Rows from block 3 of the image encoder of a small image captioner, named by matrix and row number. Rows with one number belong to one neuron. Each number is 500 + 40 x the weight over its row's rms, rounded and kept within 0 to 999. All counts start at 0. Numbers have three digits each.
After each neuron's rows are labels from the 100 images, of 14976, where the neuron reaches its highest value: "top examples" is what is common among them. Only what is clearly more common there than usual is listed. The data: dead-leaves pictures: piles of overlapping shapes. In brackets: how many of the 100.
# fc1: MLP up (encoder.blocks.3.mlp.fc1.weight, 1152x192), inputs 128-191
# fc2: MLP down (encoder.blocks.3.mlp.fc2.weight, 192x1152, transposed), outputs 128-191

fc1.90:422508449476532495483495484590497496474547487559474451589411534429517478465494452522522475510511467389514471486511424507464490431493447523580494521479479500550537467506510464555425485443533549
fc2.90:549441504486486626519502532518515442453502561522478425541485469526531507447509506547462519513520492519518464472461514562446500482509499454442423433493544566526510469527530499517558606497558515
top examples: warm (36)

fc1.743:425517531570496570498538523468505475445536500455520554556428575497514514514504522446496529551482504457496514457531437448498522478492505503521420482599466512503451508564489528492446549463525534
fc2.743:425454495457496396536462529490521486430513422563424459461515489517408463460501511538436533513567525540454452503468513532467410442475509480497510485504446511545553460554467514430475519473541533
top examples: grey (95)

fc1.99:519569538518418609459522541516423522482554478510505433538535574533504439540532486566479488545462494524509473472536465511465527507528468493438467498540509483463538503504505482472515520496615429
fc2.99:527442517514515483475520455511511417482506465568459440575433490481484525549608532554527487535511535566404498521557512564511465539526496446441435502490503578513503518542473544478485541456500513
top examples: pastel (34)

fc1.617:493520497542488498490541418488504511545481553465433522554484539509533512516431491432467436430480484470457557497515477430475544558513586548486492463592530468541493474548508496495419483500581488
fc2.617:500528542487513528502547534547552458541522431508447396528496546453492536486580418551543528490456479482456457530518532520456489468545444474465478529465517492529462479533477534542600511450470490
top examples: grey (96)

fc1.767:500534514600552528430485495486547467543606489507424522532553542493551464475508493493481444601501569478527432513488474488448535486431434562486491490483490531494541542496496494508490487495484459
fc2.767:448474496429503510457515544522520478420499534512447491519481574448502488505523501532487504544489525425476518538516400616434486489598488521472484462533526524550460432465525516479451588466529514
top examples: pastel (50)

fc1.12:506536610581479491472530529536508493495470471573499523545579517495545505526569555535485505470523529450504484545495456530475500401572512536535514504567506507491551528490527459473519557487566525
fc2.12:505467491451540491501555477489469419437522487494476516474514544555475436542576512518507526499476517490456442524553520505466452487527472450491408424506532483532453470475513519507503540439555533
top examples: earthy (48)

fc1.175:450437456491466453468538491467553526495504566451546527485490435482481513536462536459528469482573458573412464519476519449504567482538418470517543477485472484532520529511512518444520468510439513
fc2.175:460535483475517570469596537500524453511522511516448367495492543456461498496424430538526526488474455475516502537574461581459416500520465481515484476489531519579512492516508498538588518500492473
top examples: grey (97)

fc1.237:484529487504433576449458455534507533507581458522383478539465536520510515518476459459436454524528577462542519544509402564507478504510581531484507519477492568500528539570488481539482480501513512
fc2.237:476450446464522540540571500560561418481563513576457490522432486505518430494555488478528546494538471483492477479517501512573497448511479457450366451448525464551515485482487436560510511477581520
top examples: vivid (53)

fc1.291:536515557543459468443561478448557582451442534546492488478547472425477446496533474454487438480507477569523485531465474460417524466500465494440432549502476535501521527520588550467526530465551506
fc2.291:491486509548518551506502509488555462436473504602489505435489533511502455493463481483447533485510469544465481576507561578469478431477494493516527514531505532519497546527534503438520538483584464
top examples: cool (42)

fc1.2:479597482541493470430541527497482462590549513480425466498486510582523474537494455435511467415572515457515451447537498503434556535565497606486493489488449505491477491502501487511421442499510505
fc2.2:540474569521549444531461536504529397495571483557501435536500436487453478475542415504539480504489447501468442539506611509477535429539450512494527505424548446461550464503448504483541491523491508
top examples: large pieces (70); vivid (53)

fc1.640:491560464512508502405511485556510489494525475520488421561449518468450468474535453417477482540496537522486500440514515485505532522546553444437434487464500536510524467466538542545455541604551471
fc2.640:539565537536459526498567467534570472474568477485507385460454516518454498495505514527466523509515527460512500514510543521513519483527505500491540425401563505575479539494451504478497509470472516
top examples: warm (95)

fc1.187:505505470517545462454473543438494470537426549473466511515480506456475561523452495484516537472564470477528477465466515514464514518560495580511537453528447485431504442500462485469507396494486496
fc2.187:484527511482530548487556550496463513436498577572465400510527505491448459515436498492529528548514497469442524563601428621448451503512516532436522477471525533568541507537502468545506598512514521
top examples: dark (62)

fc1.168:509516533510525575458465545507577552447580486462502503519446513474512509501506480509512518520554563412509458451556469548418503481542515529414474413466470556513550506575449497568514460509507497
fc2.168:547483478525486552512546523501436454500502524515492457506538559524505428479537522527484539555548472477474512496467496560457532498541472422476432504494548521516460503460591499486455600466497478
top examples: earthy (33)

fc1.427:515434450545480476438489534547510495536471473571458522466542517432534480487505454528527433511533543523519460470550465533447497469495556577510504508561503609523497506486486448533507509506572497
fc2.427:464474547522509523511507493491517405482532538512473513520477489521514460518527503517434484546547534498443475550488492530461411471540522486411438459467494500541564416454438465510553570511502534
top examples: vivid (55)

fc1.587:540520525451499464486502511519594483630541522583483506531536462552476505518542536521522508481493552414473448498551508499473483415556453578466519483529428490514509437506482459515524468500426478
fc2.587:501501556484522509465566500466442474459553493493431487484495494435519469494522480527548543490567438519423475523500507578407452503522485433509523440490521474493565467468490483433545480538552509
top examples: cool (39)

fc1.264:497526448583500461524498500538544459556461486520428453464483473490512542540495517497445550465516497503523446395601473518408486465527460573532496439544454496513448547445487490559507463506466522
fc2.264:432528524456526547493542500477486444482495485542463468500478481469495437486599489529505482519490548477472489603546431564490485481544498545446520531511528480487561431457507469535562616536516525
top examples: vivid (66)

fc1.169:463495548549469480458459486494513443515445477493480538541558502560540520522513508550522474445469515488495486524538500524463493463500558516508536530482438515499525555507476540513498482522545508
fc2.169:471530510465511537517562492504493459524521525468371415556470522489487497481516488520492505519529514516422477538504508551497444481497502480439379562526555481536457486519589459501500567549480517
top examples: dark (48)

fc1.722:446537477465474504465490450547497436427524462482547555503458553461480480538482487479496451556500544507440469474552556406494544507512590493390484457489486439493433490543502523498506509439557458
fc2.722:475465463490528530472579474496506427534467534471489483525468459515532463515519542526423523556488533465485484461576521576466500509507543453467515465492524420551562479464492442484561490472427490
top examples: dark (35)

fc1.0:483503505563471481493502499506501513479497517475478573471492526529462501452483470516529595469489523461577496457554522487511474520452420541508527451457417494449532464460421495503562479519446476
fc2.0:490495506450539551504542485511467430438508490520461439539492445466474500562581508481519517498530583468413489562544450562485485443491560507402498551511527537541462489468548465553412583507520519
top examples: grey (65)

fc1.494:447465408471509520471559512539531487496538505475476539525447505534530553482464495512464456422453443534429516453545504438543589539509515459432535457504495491577489504530529485482428545488497521
fc2.494:482534528485484565473583528508530450533511481458482385533477542462503501503472408552486515517460489444539485513568523534453461534530438459568482475453567526558500463484469496529611514436464478
top examples: earthy (72)

fc1.255:555547404497499464498499501450485465502471513461568504477469493468453545522487493431560508543556539514513487503483529417531522540492511527546611544466476501473532453492463530503493455524510450
fc2.255:470501521431563570418552503544456441433508528532495430541441499498483439520476457517453562535511515442418532558632429618433458469544482518493462484510564433534489489498551460503447555503459502
top examples: warm (93)

fc1.624:469465477605541450464514538448500424557496526465463449559528449443565493547478495446465518499540456481539465486485480499425529525574458496516530398532507541498475539498503478507490449507462508
fc2.624:477514468486499588482594543502505467504517528549428385474512545472469480460501511514537466486524518445524459554575451586474486498515501525465505492490514550528552449499525503531549587499569500
top examples: earthy (45)

fc1.346:448440384525491467441503484433550538516530550469541534430449457479449595547479497448510503440528441501451488530422472489415549479433436503532597460529447467498534503541534486435509483536457473
fc2.346:479537528418549593484580549487518453510508488511444389540516535443490493469447382528564493511472491512482500530577482577511442501543466471506474512471533517551539481516508485548580538503504511
top examples: pastel (50); grey (43)

fc1.761:435526449469536518535496506571502536540539523485420472517429475524477496506490433502533477492494500452537462507578496490524524422539626532494468581482504530463496555531514466554519487469564519
fc2.761:550489595557506475468547504486535432435472491497436445477496547514514433589533519508429554523516439458554498533478561568520475482500400470485486427438454485444524549469463487458541564518516490
top examples: vivid (82)

fc1.240:514526489505430494499527510547581504463624460525451494487518499539509471465513340470484490555479551509492465489442530559488508474499547533473504502550592554488507521482418495506490547515486546
fc2.240:510513457519450429523481439513480444522553496464523525492468513516468512500576508482507461542522523488516519568525433450543486421491486423511468459469524455456549495564474594578499463539545533
top examples: earthy (34)

fc1.697:515532539539460489458545433454558583465438520527470483467546475438458464526545479475491443474500462539499489551497501489435531509529478481444463528533475545498532560519581519469523503472490476
fc2.697:484479509558491544486511517485513492442475482560430445471523546480492449485473473486477517493532454539418498572544554551505466466483500462482528485577514547513512549502533489466524582503600492
top examples: cool (40)

fc1.528:474489506494528519488495543525542486506537543504498493495482574536553486437533507441560560454577488468505508443506559506536544503506507588500463480539487462525554493510497543553470528444496513
fc2.528:427448485484543413499466493479503421484589539505505442497511451484442497517452461503485483553521428514495483533504539570470509477514527472502539450450511466484555551490442485538459447489448531
top examples: large pieces (63); dark (55); vivid (37)

fc1.706:576523506454552477489464494467442487453468475486574504466501553483422500499493433497522573527490523411538528505518470483598489582442467562570565503426494530446495432495452488485530449578423456
fc2.706:504473516449557553485522505516453462432519501525455451544496481466507461528513478495505545517544557449400510577562440579457465441521513474441532502562500486489488492492544476560395570518485510
top examples: grey (92)

fc1.399:565554494459541506501435488436454492491480509487556509462498533498445558503472426528527590508563492456480511476484499500534488545459451593598549505442457506455537464486443503520506433559460478
fc2.399:509494530434553561447542531531435496418494495521463414547491500467500452513503448479514565517511551443419512597557403613466439485529490473461514504550507490503491470507532456529431566520466516
top examples: dark (33)

fc1.757:509527464461521510461476506470567487532490537534478511463465462525492507454467509494548470403481504463427482476597486482489492482554438526467558494510458501514476519526466436485442434540522398
fc2.757:543516560506531519477566468426489448464559514478446404569491506475495440522562452561501502525607458496451483533551533620447494497524424537506450480446561497496524506481548490484524538458471567
top examples: vivid (50)

fc1.193:517528494539495467489543516473483594465485486556489471488583484445418435518555459481540491503418452532516516523524510508419496435431505456495508556446476576490472533476581440499475520452511470
fc2.193:481487466514472531513504466488518499458468505544519510453498423514495463527483449485469529508483482519521479554482627522489524469508522474487550501551540486453510570428580523418493514518620447
top examples: cool (42)

fc1.684:411526487519446450472470511536549480489485471519570546457441495465462448528446466514493479573493532521446473511516543389447501465456537492454517502515561442481484525546466505467509511468494485
fc2.684:459450417525486599491543449486480434557505521424498479513527462470518482572523541530466525519438545460472517480555503551487493539498521478440479539492485387534561476442520466518519500528430480
top examples: cool (41)

fc1.499:449462487504516480480525499564502498454542432463485520570568508421578503503508547519531531450501513463497456501594360525447488526523486549530451477563469614494531439450495484452474533548518543
fc2.499:534496503486499531489478512450551392459510473489504510523488534513527520555548470546444493539492509507480488445527496537436474520506450493472404491422563480549461469495540561598538560533565490
top examples: warm (43); vivid (40)

fc1.149:415479451498514440507482505448510427478452518416490489554486464459508547500463547439447466494554494496467409442533491483491553584562489533471559468480462526499503464505528470487501450542450495
fc2.149:527523495507509545477600541489537462484501547543452398503486506485468489520410481542452550530475472432467556519603445601464443517476510473514520460486551523590533486520523500521561551490487479
top examples: dark (49); grey (42)

fc1.140:464425372484454509492527515457555529509547529441494550496491441543493534484450477483495456433481425554405504512495477479499563552504532461457565447506455454581527564481528476408481527453451523
fc2.140:463532539468516558482582543519513448522520485477431388547486539463501509507451416538523525494473478486558476526569504557492447505535437471539475502476530531577538466526488505547632541497484484
top examples: grey (97)

fc1.223:537480490463504523463494560508533393484578445509482480598537535471501528453433487453497449508475486473501489510496503451457545574557573500529498482493451533546526501496550409501434503509493495
fc2.223:493511517462489519486459539509521476431508544499434407496475515484538508511552526551458539529518561459493510505539527570453483463486511463459438468513525551544513452420535545569531547497456489
top examples: shaded (80); warm (42); earthy (36)

fc1.103:482545512498522504489499518507495464489542449490530498526523538504487500504504504477481474497537484538562512455573407487432488465500482494545503514558628504484500509400486486535480524482593588
fc2.103:559401544503538506499467494520506403472470527522484482559472497535542470532613509554468535478518491467526477543527508554498494468498423519514415430471466540518487497535568527512543582509471479
top examples: pastel (33)

fc1.573:520485470423498516451558447448549483617499522424356506553481488471474495464480532520515488454505464470423490458498486518469548491477508526488501473502503503510493532526486443479425519487480524
fc2.573:496572539483536569537553528513529471478559471494455390501496533488475513476487426555519525494463466464513480511578501532494460532571474440514479507469550503506509437516504482553639522484474464
top examples: grey (86)

fc1.488:508509529501450496460504465550562540515554519486453510500463518554500453410541494475483482499504594454458442487502431499519498496511578554465441509492569496514468507479491496579491517546518501
fc2.488:471423450513495484441574469495482444490528503507502455482541563474501459474540557506547548510512527455442516453520567570461473556560496455435467430453507464514522475518430474483569463482557478
top examples: cool (39)

fc1.124:490530504551489536489455553491531479554561456557459501471572484542474525466548561471523511494504567445526447515534490503404450497480435550488532527539462507463517499498467507490470478472453463
fc2.124:452475520435546522445572530501482494437471489528452440481487591464555475521536480541484488518526519466423488534485413593454478469494480497445496523498536462558448439466548446484467571525565537
top examples: vivid (39)

fc1.356:526537470481446563441483489513498516543562454459430483523458528492539439554489403428483482587525521462526493564498515549577501472493564487404505493539468591529589524560522437553521549497515562
fc2.356:459523492513629509485463518501516494453523524495546493491571534488514472469444515511458581546498530507547476523485522499487461482431520520483491506536422553435477506487512558460450524541483382
top examples: pastel (57); vivid (36)

fc1.675:462522498466541531493507545527516497539516545492396484543507545518442499478520432492491499527456487473406520442536500524473456469504487554486483494511466550506527525586412495555532502525490564
fc2.675:486507506512465542490470499433525497458464521456495431545520493423522473470530480539524560498514509502503497469505493546419508582530481461456446523455563470482473519506556487463460562518503565
top examples: cool (35)

fc1.325:488495478488488446494463492496517425519487543515485461512475493434529568517520461524478549516487481474565488426557468538381489418526464607470499430548489541396485562513491455531528465500425501
fc2.325:448533519488541572481520542498510473421498519540450453467538501465458431544511484492547522521548523465412463579563456606485442473523505475450496535474507482559558419454505461539563594514553493
top examples: warm (34)

fc1.26:473467433447555488488515453552589511476527464481479473456468514494494395474543517463459449501469487534505502531507517446492524496512514395442451486506523489468584521503554527504454480479533453
fc2.26:499488493472495517440534486500545423457534490494547455442490512474476465527476442528443557532494461504495518495527550517441515498454489428518481478516568492522539554441581507542518558475445463
top examples: grey (95)

fc1.28:501530459483520477420545489564550496443560470554549449537487537511524464505533444414461480528548546550464498490528523500505515535487533484376439475502546486470510544543517544505539531528549503
fc2.28:496526470485457540482581464540518386507515524467476443494443496467496433530499530511450510565526523458503517444541545552463526506530545469488534400473536473561497555424474475487496538462451496
top examples: warm (43)

fc1.724:518492499506539455527463491468479477547467500522510601556492525498455524513507500578562563467526500454467468490490504546456513498539446574504555576467470483452496496525460517518546489526480544
fc2.724:548529535438583579492556536459456516460531521488472439516548517459495480512496466528533583469533545499398543577548538599458494516531504499441437484501542519477517519487551441486463524507489526
top examples: earthy (33); dark (31)

fc1.330:505470484461520492519509508471483461554551513485481465527484489497572505450527432485452479562487551519491570505575481518522462478520558543436523444469530520499625464582449459470481531437563549
fc2.330:481463463530494416472429519515502475482536523478497463529453511480477462532618482496428528506523529484463465420534421532554488505541490537491453426572535494439488407524453604515541557518571531
top examples: cool (36)

fc1.578:549474421515500505533507579562521506502588545525512457524486550561539475481477435414551511543555540490572456512562516520548538482521466575525479473542533513514566503443511462587493538486542476
fc2.578:488452473502529573450508490494466461467578549482507462546510507497391472451502448497503444526538522462468476502460604527484552480550463552508488489448521477489512491459519448514432504504447516
top examples: warm (63); vivid (33)

fc1.242:528520373554533568496542496541573497461424490459489496488464529498447493548546476474469427491529522463508445493534436476480472417519528588512495559587483514567516527488521482513460513460522475
fc2.242:571440541483495502523452485465517364484503545509439492528526510459505466460424474552499516553549520491497529547478537477488480573511442492518477463496535523533503501489481491501546541450488581
top examples: earthy (32)

fc1.272:495464420523498531461508482489485463485480512525457444557520489494558493529492492468493492585559505510528529484543558577508486412498571490576511529548504451560517468437471486481421492492607513
fc2.272:455511550486427510551474523497418462489516527509441461554462552486441501487457563538451537500615468463487483524488466499502448494454501459539451460532486482571514505549438529520479558456543480
top examples: warm (45)

fc1.60:508522482490525534481525515541449476610528522483462477517533479537537510507505539545523485418467481477410509484544517439517521521570477521509538524482497523484518492467479498552469458528529495
fc2.60:425494580522490487482576492456525503521541521498462444574424506441476431475544467542522517494520481493451504557548483601415490525545432505486473476435551464501474444518525482457540528469451483
top examples: pastel (44)

fc1.225:421479484473549548487542528515546434507538457535462492508487580473563473444562516429507551486566465509459513441513553495503534480509496551492451477489494458556546481501530554537444531442507533
fc2.225:457473474488501445478493498476527427516560551499504399494494479485441487503460476521450506547515414462530491543510514577483514521502551449525554453473521487511552534502463497559492491496440543
top examples: dark (76)

fc1.44:453549552616492564520500447497534471466530492446522550484424513494521485527454529482508465594464547523500465490488522413510546473500575525469406469475529432504489527436503452513496555441573452
fc2.44:489431458501505508449559526496475403551497521472479457545495484515538485508545533565448557536479536483513499458540544603456475505524561442467464467510532451552538441480489486485533495493462495
top examples: cool (62)

fc1.751:515517439421512502487473490573563493507538413490496479536538510470485495573523387484510567570500538439492481506542481530542497484506589498485475503553544583533472499531482446478503528556597522
fc2.751:494440513489441528504501445499484360494487518527484482483473530462503433504516507513445498526483546472414508458516517503450515453506455469455513450575454594454602554506475569557544468490585489
top examples: pastel (45); grey (33)

fc1.441:540515546526483536522514465549491471453567492509457502534527483541521468539560500529484463519509472509498490526556505513598490481561478500495526509503416440529488477550424498541553537519620560
fc2.441:439481504559531526522580534530454431529511541504463410496456543561491487478566469475558544488515538504516481498532513549414493474459519476442420522532523548515478479514561447487499559458436480
top examples: cool (45)

fc1.198:463453538504526532437490495534497549504580523522474449456535503502494475522507425503460504436524526464496472449579548523435516532538495573447520489579515480477531503562414532508461509512463521
fc2.198:544524441477531447473523475509502383490551437537488497500526482522452486484566469458477509554557523498446510487499492564471534439563504470498449517446567505442455532503482510566461538553496541
top examples: dark (41); vivid (38)

fc1.89:481548484521520450452489445505445500534521513480440474495464477501485563451514483446448512331503519517486507433543466487470567552517566551497567471581458471553532492422503541484427493485550537
fc2.89:541534564478538576513504550541516447511536473480455476536505512481495470451581431562510514518449549467447453514526519517500535459566482511494413507484524485522515476518507479556555569477455480
top examples: grey (91); large pieces (73)

fc1.630:490475475515461507490561478498538545542537520475481505472498390532492514562455451418534456347509496501435529499553433430485531460545512521521632495542436497530501470502512501440476430489532517
fc2.630:460545550479491523490558565549534445542568490514426409572469541481518504493500424518572515515516489497468446535518526562446447498547417486475541468427520458542486492485520499506601535524504487
top examples: grey (99); large pieces (63)

fc1.486:546554464440482535443505492465493533510556506454482493538534519463538538517499451495485405550448516485504560527545509571492452502501637502551483483501493500527541451570478434497439549539495613
fc2.486:544468521456445488501493462528495439566560491499514484521462496486436501528560504508464575558467581482431488587473499495482481503488498469504513497503506442543530424539552533441557533429527509
top examples: large pieces (60); vivid (57)

fc1.212:448478578558497461488493491541508523464475499495446564517552495524544481540492548466500501524497412512482460514549488500474479484556475540519490508471493496474597504510476523455523458547543595
fc2.212:464456483477477548491528466438504390511524552571471406501517495495526510473547487510491515508535538464467472547493471601492456480482535477427423430584556483482488493456607521494535573508524541
top examples: warm (49)

fc1.593:428485510528473457439493481511467396487516455487510536527470543440552507480491470486490405581479572483437490526542548437492505518492602556454493466497504522454451504549514493446506494479544438
fc2.593:489461449508520523481578502504514412540478568501475473531456473499496430551496569548450532572479536462450517481564473589474480498507526495438476454494558437530553467470480440480528552485457499
top examples: large pieces (64)

fc1.459:443525425523484512472557518558560495517542486495470539578504498533523519535545454515454497540543513490528495455524499590517546462539531547484471551545613527477551471477503489506530448516488534
fc2.459:511516448455504520482524447532506437452532524499467469477481499411501518518555466448499548551462486480492455572531561476499500529474422413489421448485525450550510482432494438523521591523535449
top examples: pastel (43); cool (39)

fc1.623:473496538548462517477479502473528570443577496484456502508482561486527506491468466412539489588466534497478450459525480430460461507474579540458440474500526504539499518507494486500522536457581445
fc2.623:516405467482478539448593500489480428527540517466483435484545530527535479494597610533461570522481539482502507448465530571490509493486551432441490418506509487541565464477468471481556459512489481
top examples: dark (35)

fc1.107:579506528506535529504530501538520500575571569490493491523533519415534446501531442543544510511437466421503516474469498519520487558523411567439521492490606537497541470496528511476485511508463517
fc2.107:456480644571470518493529530503525494444552474432481487606444487505505476459511410526495520461542523529451497488515499548493503517471421518456522483471489467482471515511469531497543517545486533
top examples: pastel (35)

fc1.204:575542533514542681479517516525495489440502433539420393445447490511495456522501485561531509522538514536491514470539437501550503489455536503452411557490521519538507548569501460493461501486539477
fc2.204:468468481501506430465553552515504420465480535510488497506472550501465430470560534465494479519526441497449450556552511521470469440557481423528539465587517524555443486516521499539541613507525493
top examples: earthy (34)

fc1.733:542523543413459516458459491475483491506492515517463523559485564498526517531515486474545470475506493396491499521506497522450467493507626512432489487490503542519583498500439524478423478512494439
fc2.733:494445488542492556466504518423458413484465516545496394525471535482503477524499519559506574571556449506466511542511489599523507553533485484477480523541484521539442554477553506503575564501488526
top examples: earthy (32)

fc1.163:464472547502519578485431531564475506488550492533485463575586463510507473443503411465480493527517558486502548511491482588457429426513478516482508604572529496465534549538473458530478502487543527
fc2.163:528484548520506462460566556509578484499522511462448418559416538440463440486566473554523490515548533435403434462470526516515505453493490490484498405500518526546491493519504483502467569526504546
top examples: grey (71)

fc1.664:535553574561455487427560432433588575458427534524491484473537465437480472504514487453506422477497487573525487546477491460419532455512470467461438547523468531521524533517566525452530518449525494
fc2.664:498449534550530548489527540500539481439487489603449466445510544486501458504484503492450528498518471533446506587528525558484462428475505495501511480549505516524499514527554505442545559501608476
top examples: cool (36); vivid (32)

fc1.180:586496564507492465533520491504495493455462490535492532501472516531454498516493443502493541494483520451463510500583511553524403451435449507525437556541450495495491549513486471531532537559501480
fc2.180:488499474493493555490501489477461389520457528482383455552504535491528480485556469514474460507525536510516445561515487509528463491538512452447504550534480503496474495510550489531449587532500519
top examples: dark (43); grey (43)

fc1.151:519517472528521530473513518544557475544560498570430470501487538492488529497483393482462537539502561466493438512557507530467465478476573542411521493480512466508503573510462439501517569503547544
fc2.151:427501519524556559490528481550477418444464459486493475552506510435583467422483533494488528505516510405493467502517496548455487507582483466491424457523506590532444492522456461572527552485519496
top examples: cool (64)

fc1.313:496596477491458476465448450550548492462563464446434457542483524547496471493558465473556491537486575424544428486433432530485484467480509472465492546471524557481555440548444435565474501529540558
fc2.313:463441442501508446462539561466459499480507553529458530483464466480538497494515440551448595515495578511433502518545520589411506456522461507440533401524505455489509483500567522478514469508558514
top examples: warm (38); earthy (32)

fc1.553:533543590523512470541483473534491516449515475535502534525480572593497529507500505559550555453510499520532518556534470560541503457482451529528464529520472484569505506454459473573528485536531574
fc2.553:474448526492489561480539499505479408501498510492420456580501511467515430511606483544508548489561536457507438548518507526506459507517538470431496497512489544471482479481535471494447568501525537
top examples: grey (98)

fc1.603:531514457465545442490452479454460496497491522468570538446485524468430548488480437531511601491533521447476534478497480478540514507476475577545580516470440493472493450502466468488495406565460458
fc2.603:552504560428577566480534518516452467437509519524455427525509501467515482519492452476515542524541536441409502589558437591473461502530491475459500494527518509493509492514541467525432579507473525
top examples: dark (34)

fc1.645:532555553546429488485481457487465519531493473473433502455524552508544544544511465498539509522453545478509476515481467555561501459413535523529538486525473479503497502612503519516557510485531467
fc2.645:467469500471505527523505494483516431498498501508417452530528527450491472462533462529472512487510546479470473576534508519506457501515566431461441548545525496465461495517545452510459579549489512
top examples: grey (100)

fc1.619:539471498514506544528494459554510539558547576506441505541466504484531531493515470448476506450506545448443478497478482520402518488492527537442498554540570508533508547519436482580493530542537504
fc2.619:491456486495489584480514527482455403485519480479461450564484559478510473496563496483490523568526520455481446453471525568563495536472488509468448476467521509491612547514509483452562593462518513
top examples: vivid (32)

fc1.118:445476532476550544526469524518501463542554482457483511485494473529589460443505525450475527435544517480492501467512469490466505499556542562466466486521497518537547448548537498525457494473514478
fc2.118:469445480545514423455522538445516435534563572531471444463527467464487475536462493468479508525514427540519477513491513589481475518480501474475570467479508478512575500556453521524581468526460555
top examples: dark (47)

fc1.548:452435446502484528493546549527512461459533510450545498539529432537473479501480547444487457569568512625438473501474523490529542546545512465491499491462513468535548480552525525441503501470545525
fc2.548:482507479506485540454607534484526435525518523515465378482480543453454507520446457537513529488475448477531496533574477559477420503506493461538509455479514526602481487487475520520579505484488467
top examples: grey (89)